config.toml
n_mels = 40
embedding_dim = 192
qk_norm = false
inner_norm = false
subsampling = 4
width = 320
optimizer = "adamw"
beta2 = 0.95
epochs = 149.4
lr_schedule = "cosine"
final_lr_fraction = 0
Rows from block 4 of a small audio embedding model, named by matrix and row number. Rows with one number belong to one neuron. Each number is 200 + 40 x the weight over its row's rms, rounded and kept within 0 to 999. All counts start at 0.
After each neuron's rows are labels from the 100 clips, of 14848, where the neuron reaches its highest value: "responds to" is what is common among them. Only what is clearly more common there than usual is listed. The data: two synthetic voices taking turns or overlapping, over music, noise or silence. In brackets: how many of the 100.
# fc1: MLP up (model.blocks.4.mlp.fc1.weight, 640x320), inputs 0-106
# fc2: MLP down (model.blocks.4.mlp.fc2.weight, 320x640, transposed), outputs 0-106

fc1.345,199,203,195,224,261,244,144,163,218,226,258,194,209,136,245,250,140,163,170,257,165,237,191,239,191,248,141,234,156,163,76,267,281,235,200,175,251,204,202,212,232,243,187,183,199,199,169,182,181,217,215,121,187,179,220,221,177,228,201,212,174,215,268,118,174,250,168,232,162,188,169,233,196,196,206,189,247,207,170,201,212,238,228,192,215,197,189,202,251,178,255,167,234,216,184,171,114,209,185,118,215,182,168,217,245,233,203
fc2.345,178,271,232,195,246,259,149,169,246,206,283,143,191,183,235,172,215,236,144,197,225,197,217,248,210,207,185,204,193,206,157,162,252,231,225,190,283,222,133,153,244,234,221,224,133,146,190,182,234,199,233,239,152,159,192,251,210,160,152,200,134,182,222,112,181,287,136,274,125,209,204,262,275,186,205,215,256,270,208,210,209,191,217,241,224,146,156,223,230,183,178,186,171,166,175,204,185,163,173,156,226,192,151,254,245,243,213
responds to: high voice (98); first voice: high voice (86); second voice: child-like voice (42)

fc1.268,142,222,191,128,224,188,177,239,193,187,199,245,199,157,187,225,198,179,211,221,193,215,215,208,199,193,206,229,188,215,228,144,262,226,217,231,194,209,312,247,204,227,197,213,127,116,245,198,254,254,231,208,224,201,230,217,166,238,185,205,149,236,187,190,155,157,211,161,188,138,227,317,210,178,171,134,230,306,210,232,211,230,208,208,238,218,107,170,195,160,151,167,153,164,190,166,173,240,219,167,185,235,164,347,201,226,195
fc2.268,167,252,187,223,164,262,232,218,174,185,191,164,197,192,241,221,228,236,210,154,167,207,137,222,225,226,237,190,236,202,228,212,215,238,197,272,271,178,69,153,188,197,205,117,269,208,121,138,191,147,176,222,233,213,224,223,191,194,226,208,182,246,275,219,183,230,199,218,118,284,193,149,213,165,194,228,234,134,157,209,237,168,151,199,158,166,339,194,228,231,213,250,261,152,228,164,200,200,224,225,209,203,227,45,170,186,234
responds to: low voice (100); first voice: low voice (100); second voice: child-like voice (57)

fc1.627,190,211,236,208,192,205,207,169,171,212,157,202,233,234,267,252,211,163,173,236,195,196,148,266,262,165,276,180,263,290,238,145,180,177,152,185,174,217,249,195,219,141,156,225,217,84,227,235,198,257,170,224,289,220,187,133,168,160,197,153,153,165,188,172,242,157,183,203,132,202,270,232,219,231,208,209,183,286,237,172,262,185,189,182,235,184,163,156,182,232,256,114,204,196,175,212,239,186,197,189,159,260,220,258,263,148,205
fc2.627,196,202,233,162,221,187,219,243,174,175,189,220,201,269,163,177,198,206,212,229,282,223,202,211,150,157,231,229,218,221,179,219,224,187,208,297,144,178,271,242,118,232,240,250,169,175,247,156,241,211,183,209,299,181,209,169,151,195,147,260,202,183,144,219,228,151,194,222,205,159,268,284,229,191,159,137,202,238,248,204,148,226,176,222,290,197,109,194,198,196,196,197,99,156,162,210,175,179,204,156,200,226,206,279,230,230,177
responds to: deep voice (100); first voice: deep voice (100); muffled (low-pass) (29)

fc1.466,163,236,182,121,248,220,157,245,148,210,188,192,254,200,160,174,210,207,196,224,218,217,173,206,230,202,238,234,219,247,227,196,256,197,219,211,206,203,210,276,153,174,196,218,145,126,275,192,219,168,186,235,278,165,197,235,230,192,139,222,192,209,130,215,133,231,154,173,150,152,277,332,221,159,172,159,205,291,251,221,184,204,145,236,198,199,71,165,203,181,174,197,145,218,120,150,196,191,203,198,135,242,221,344,186,228,167
fc2.466,203,200,119,189,135,198,240,163,236,200,207,203,175,205,235,244,188,237,218,125,125,232,230,164,253,201,188,165,214,251,243,151,151,206,173,185,224,175,157,177,209,205,177,167,202,294,150,232,159,248,217,211,214,172,210,197,206,170,186,209,194,224,275,163,200,224,189,177,228,279,217,130,188,196,201,225,252,121,179,197,162,185,279,215,168,230,277,211,210,229,242,228,282,253,271,202,239,176,212,207,231,144,189,81,179,168,244
responds to: deep voice (100); first voice: deep voice (100); child-like voice (66); second voice: child-like voice (66)

fc1.606,171,196,257,140,254,226,198,196,148,168,217,168,129,186,202,256,195,203,184,208,203,202,196,234,233,196,192,237,196,252,212,163,234,175,158,256,214,156,191,237,201,197,239,199,152,98,272,193,236,236,219,243,201,243,184,207,220,221,127,169,161,204,201,150,208,269,189,182,147,126,203,271,239,199,186,200,195,290,204,215,210,226,171,189,228,151,68,222,143,210,231,146,126,255,155,186,209,192,209,195,164,237,169,344,195,188,251
fc2.606,263,212,144,201,164,215,184,201,221,172,248,203,217,196,151,159,245,195,216,139,219,220,255,179,111,170,190,162,179,211,273,150,196,215,233,135,131,214,224,178,188,148,246,212,240,272,182,235,164,137,212,257,172,185,169,122,195,185,271,189,242,204,169,198,156,175,188,203,279,272,192,103,180,280,205,216,187,162,207,211,177,187,238,184,192,167,262,266,167,215,134,264,265,235,231,201,217,209,177,181,227,152,190,99,199,168,180
responds to: deep voice (73); first voice: deep voice (66); second voice: child-like voice (43)

fc1.620,143,232,184,158,221,220,242,209,167,161,213,159,203,199,215,243,153,241,147,187,178,197,220,230,225,237,247,208,219,197,194,182,222,172,153,224,258,176,152,215,195,281,222,170,120,159,308,165,250,253,201,213,182,186,230,237,182,231,123,197,130,217,193,222,214,235,176,261,150,156,191,313,198,181,229,144,249,264,183,199,239,212,198,210,164,177,82,233,166,165,231,169,129,230,137,170,233,220,181,176,166,219,172,355,196,202,209
fc2.620,184,184,174,271,156,186,184,146,149,254,221,164,220,189,195,233,280,152,209,220,216,189,167,187,168,154,148,176,174,231,220,171,208,195,232,101,132,215,264,263,235,263,180,210,162,206,166,225,136,174,164,136,229,198,142,151,177,224,284,215,277,217,133,220,183,133,170,188,222,250,239,150,197,281,187,222,148,154,264,146,163,280,276,239,251,203,253,218,179,208,165,220,256,196,177,213,248,169,221,206,284,145,165,141,205,151,220
responds to: low voice (100); first voice: low voice (92)

fc1.45,131,226,248,142,195,253,170,208,171,160,226,163,214,211,209,220,240,183,167,219,224,189,185,235,241,189,220,210,224,298,195,146,235,177,216,232,192,233,233,233,179,185,194,247,146,78,293,180,249,225,247,266,241,182,159,231,228,186,154,152,135,161,134,197,198,207,177,178,108,151,258,247,215,215,196,134,241,300,238,229,181,236,145,220,219,144,136,178,148,203,213,167,164,238,126,176,208,176,180,207,179,218,187,279,228,250,211
fc2.45,181,215,104,186,141,162,200,134,248,251,231,186,178,163,231,233,198,255,180,132,164,209,184,211,211,214,214,162,169,241,241,180,168,177,166,154,194,142,215,177,261,230,177,201,205,195,206,246,146,181,196,172,197,207,210,216,227,152,222,182,168,215,260,142,184,197,264,198,238,274,214,109,196,201,261,222,241,151,188,181,270,204,264,199,168,180,293,244,168,171,208,217,266,199,270,209,209,182,201,231,254,141,187,148,181,194,220
responds to: deep voice (100); first voice: deep voice (100); second voice: child-like voice (53)

fc1.355,185,194,203,175,187,282,168,221,170,209,196,157,217,204,212,199,225,184,208,212,233,206,167,229,216,186,185,228,249,245,225,170,253,206,211,165,148,214,211,255,178,171,190,220,192,122,281,197,187,206,229,239,253,206,185,192,224,189,165,200,179,200,142,181,190,210,134,187,145,148,253,290,201,184,171,155,222,320,291,187,195,219,175,198,219,175,45,164,216,230,208,157,202,206,124,184,207,184,173,175,133,219,231,309,256,253,207
fc2.355,193,169,183,194,162,202,217,179,243,234,168,265,194,180,185,187,194,136,208,235,160,199,231,151,187,198,213,195,199,248,246,154,177,164,209,192,138,199,264,180,243,151,200,189,174,167,218,196,190,176,150,180,271,201,207,159,226,217,172,221,201,215,180,229,182,137,190,184,183,195,259,267,178,192,209,226,171,269,221,145,181,230,238,154,203,255,97,209,196,173,200,205,172,252,245,221,216,183,232,223,202,224,189,366,127,140,199
responds to: deep voice (99); first voice: deep voice (99); second voice: child-like voice (57)

fc1.349,114,244,195,122,208,263,188,234,172,114,223,182,181,176,167,214,223,242,214,179,249,205,245,169,170,215,152,185,210,253,212,175,292,191,239,196,225,201,132,241,137,171,229,199,79,166,268,132,186,196,276,230,166,170,182,224,266,217,70,182,175,178,180,230,109,298,162,204,199,195,168,260,243,195,190,177,269,239,196,211,145,256,184,260,213,174,176,198,179,131,161,188,175,223,177,175,228,168,197,230,153,178,149,234,157,220,209
fc2.349,169,173,231,244,184,206,249,148,254,218,210,237,203,238,203,128,263,210,160,206,163,182,216,252,232,178,218,206,209,214,192,216,184,190,204,293,246,155,144,168,290,232,193,193,207,179,167,150,276,129,192,137,187,170,194,261,179,135,198,199,119,228,229,180,256,255,227,185,123,232,229,191,146,140,231,208,148,260,215,261,156,239,163,183,166,136,133,204,232,210,224,172,200,169,205,248,144,207,176,191,257,265,169,284,187,231,266
responds to: high voice (69); first voice: high voice (64)

fc1.126,198,192,207,231,267,217,142,147,232,230,246,207,204,133,235,263,132,179,159,236,145,231,191,243,184,243,138,236,158,169,62,266,258,222,186,174,256,222,202,196,248,228,190,184,194,187,165,192,198,223,183,121,197,184,203,213,176,229,196,210,174,218,261,107,162,251,174,215,153,188,165,230,178,194,213,182,247,221,167,202,233,221,252,179,213,217,192,203,255,178,257,154,231,231,204,179,113,225,193,122,208,194,166,219,234,237,200
fc2.126,151,276,218,202,218,273,149,157,236,209,262,159,196,169,235,203,204,221,160,187,213,195,202,248,215,212,174,192,204,186,163,148,256,216,215,178,287,204,146,179,253,224,218,215,138,169,170,196,213,217,241,221,164,168,184,247,231,130,152,215,127,195,237,122,164,293,138,256,121,231,212,262,255,187,199,233,254,257,212,200,217,174,206,249,217,134,155,200,247,175,190,183,195,172,186,187,210,142,192,169,210,198,141,247,233,239,223
responds to: high voice (100); first voice: high voice (86); second voice: child-like voice (43)

fc1.254,95,188,203,134,230,248,239,185,179,183,190,191,169,179,230,240,172,197,201,205,183,216,163,232,206,224,199,246,224,259,193,199,277,195,174,241,206,167,216,182,214,226,253,217,125,146,226,186,214,251,192,276,234,194,192,229,225,215,99,221,135,212,227,148,155,220,170,198,151,173,191,374,242,158,226,155,206,276,201,198,209,201,204,234,221,180,88,195,204,127,230,142,149,216,164,198,208,169,201,174,156,222,164,348,187,219,241
fc2.254,226,241,189,189,167,204,248,177,227,266,175,190,207,201,182,160,214,206,194,192,186,210,212,238,260,104,226,161,171,245,223,200,212,198,207,248,242,152,224,124,238,220,158,252,169,201,110,187,141,97,197,136,225,204,180,252,175,171,157,196,194,229,181,228,221,220,184,259,130,244,267,167,147,192,232,243,226,249,211,183,168,186,191,181,268,193,168,211,232,166,184,254,243,203,267,222,180,175,229,179,286,170,144,231,210,246,261
responds to: deep voice (100); first voice: deep voice (100); second voice: child-like voice (57)

fc1.198,125,250,200,141,252,255,208,186,179,208,256,196,203,196,229,231,185,235,151,190,200,186,223,222,223,227,196,188,201,264,140,215,244,209,153,201,232,208,194,196,243,175,228,203,172,159,266,164,216,264,248,161,264,254,206,240,185,192,91,171,161,214,217,141,142,282,185,196,131,149,208,326,248,200,234,144,230,285,209,207,204,230,218,216,249,197,102,178,145,154,231,133,137,235,114,159,208,190,177,195,168,257,157,357,194,230,200
fc2.198,297,186,125,240,147,180,197,182,272,228,242,231,188,181,204,192,212,224,202,125,185,259,212,193,188,177,175,180,142,170,245,246,119,156,213,137,195,220,179,209,207,217,202,167,203,282,175,176,148,147,184,160,146,226,219,202,186,220,260,184,289,212,225,187,214,150,284,178,198,304,200,66,172,262,250,271,191,150,180,221,226,216,205,186,208,207,264,203,205,208,238,262,246,191,227,251,146,232,180,148,198,125,194,138,230,161,234
responds to: high voice (65)

fc1.442,150,220,261,165,223,219,220,230,188,202,185,197,229,189,198,196,195,213,186,222,191,202,144,194,189,196,206,197,244,262,176,185,219,138,178,243,196,192,238,253,231,237,150,269,110,124,284,185,210,226,226,173,262,208,175,260,189,221,159,215,157,196,164,221,164,211,199,153,147,129,246,251,224,129,164,144,225,281,236,223,197,183,213,231,250,201,108,161,201,166,182,170,128,239,175,201,216,207,236,196,161,246,207,291,194,230,235
fc2.442,153,193,155,222,131,209,174,130,254,213,194,154,135,161,255,235,181,220,187,151,165,200,217,255,223,188,181,182,207,238,231,269,217,180,213,177,194,164,201,175,234,181,156,177,207,231,202,231,156,213,200,246,197,180,168,224,221,141,204,207,185,214,221,179,209,189,203,239,246,263,183,126,260,220,216,192,233,157,195,181,225,152,204,221,154,107,321,223,192,225,205,228,256,183,221,203,208,170,181,238,198,153,188,0,197,231,253
responds to: deep voice (100); first voice: deep voice (100); child-like voice (67); second voice: child-like voice (67)

fc1.552,106,219,208,163,230,231,202,180,172,191,237,188,195,193,208,252,171,193,158,215,188,194,228,181,203,197,232,262,232,236,138,201,281,199,145,233,210,185,207,206,201,258,247,235,153,142,210,163,202,238,215,173,234,198,197,251,214,220,152,176,128,202,188,186,145,250,207,215,158,121,212,300,209,143,235,186,231,305,192,193,243,234,220,233,218,177,70,210,173,115,244,152,165,256,131,181,196,182,198,189,166,226,148,324,177,230,219
fc2.552,194,206,173,248,165,176,198,183,216,177,158,170,157,210,207,168,236,242,193,147,193,202,209,188,187,171,181,193,159,151,228,241,181,188,196,184,142,202,145,154,171,243,195,176,214,206,197,208,205,162,203,120,177,210,191,175,191,252,220,201,228,182,169,169,242,189,238,163,238,232,245,71,178,179,209,184,193,173,187,208,174,205,276,181,223,186,244,250,149,228,169,213,215,205,225,207,222,222,156,230,266,123,179,66,167,127,233
responds to: low voice (100); first voice: low voice (99); second voice: child-like voice (47)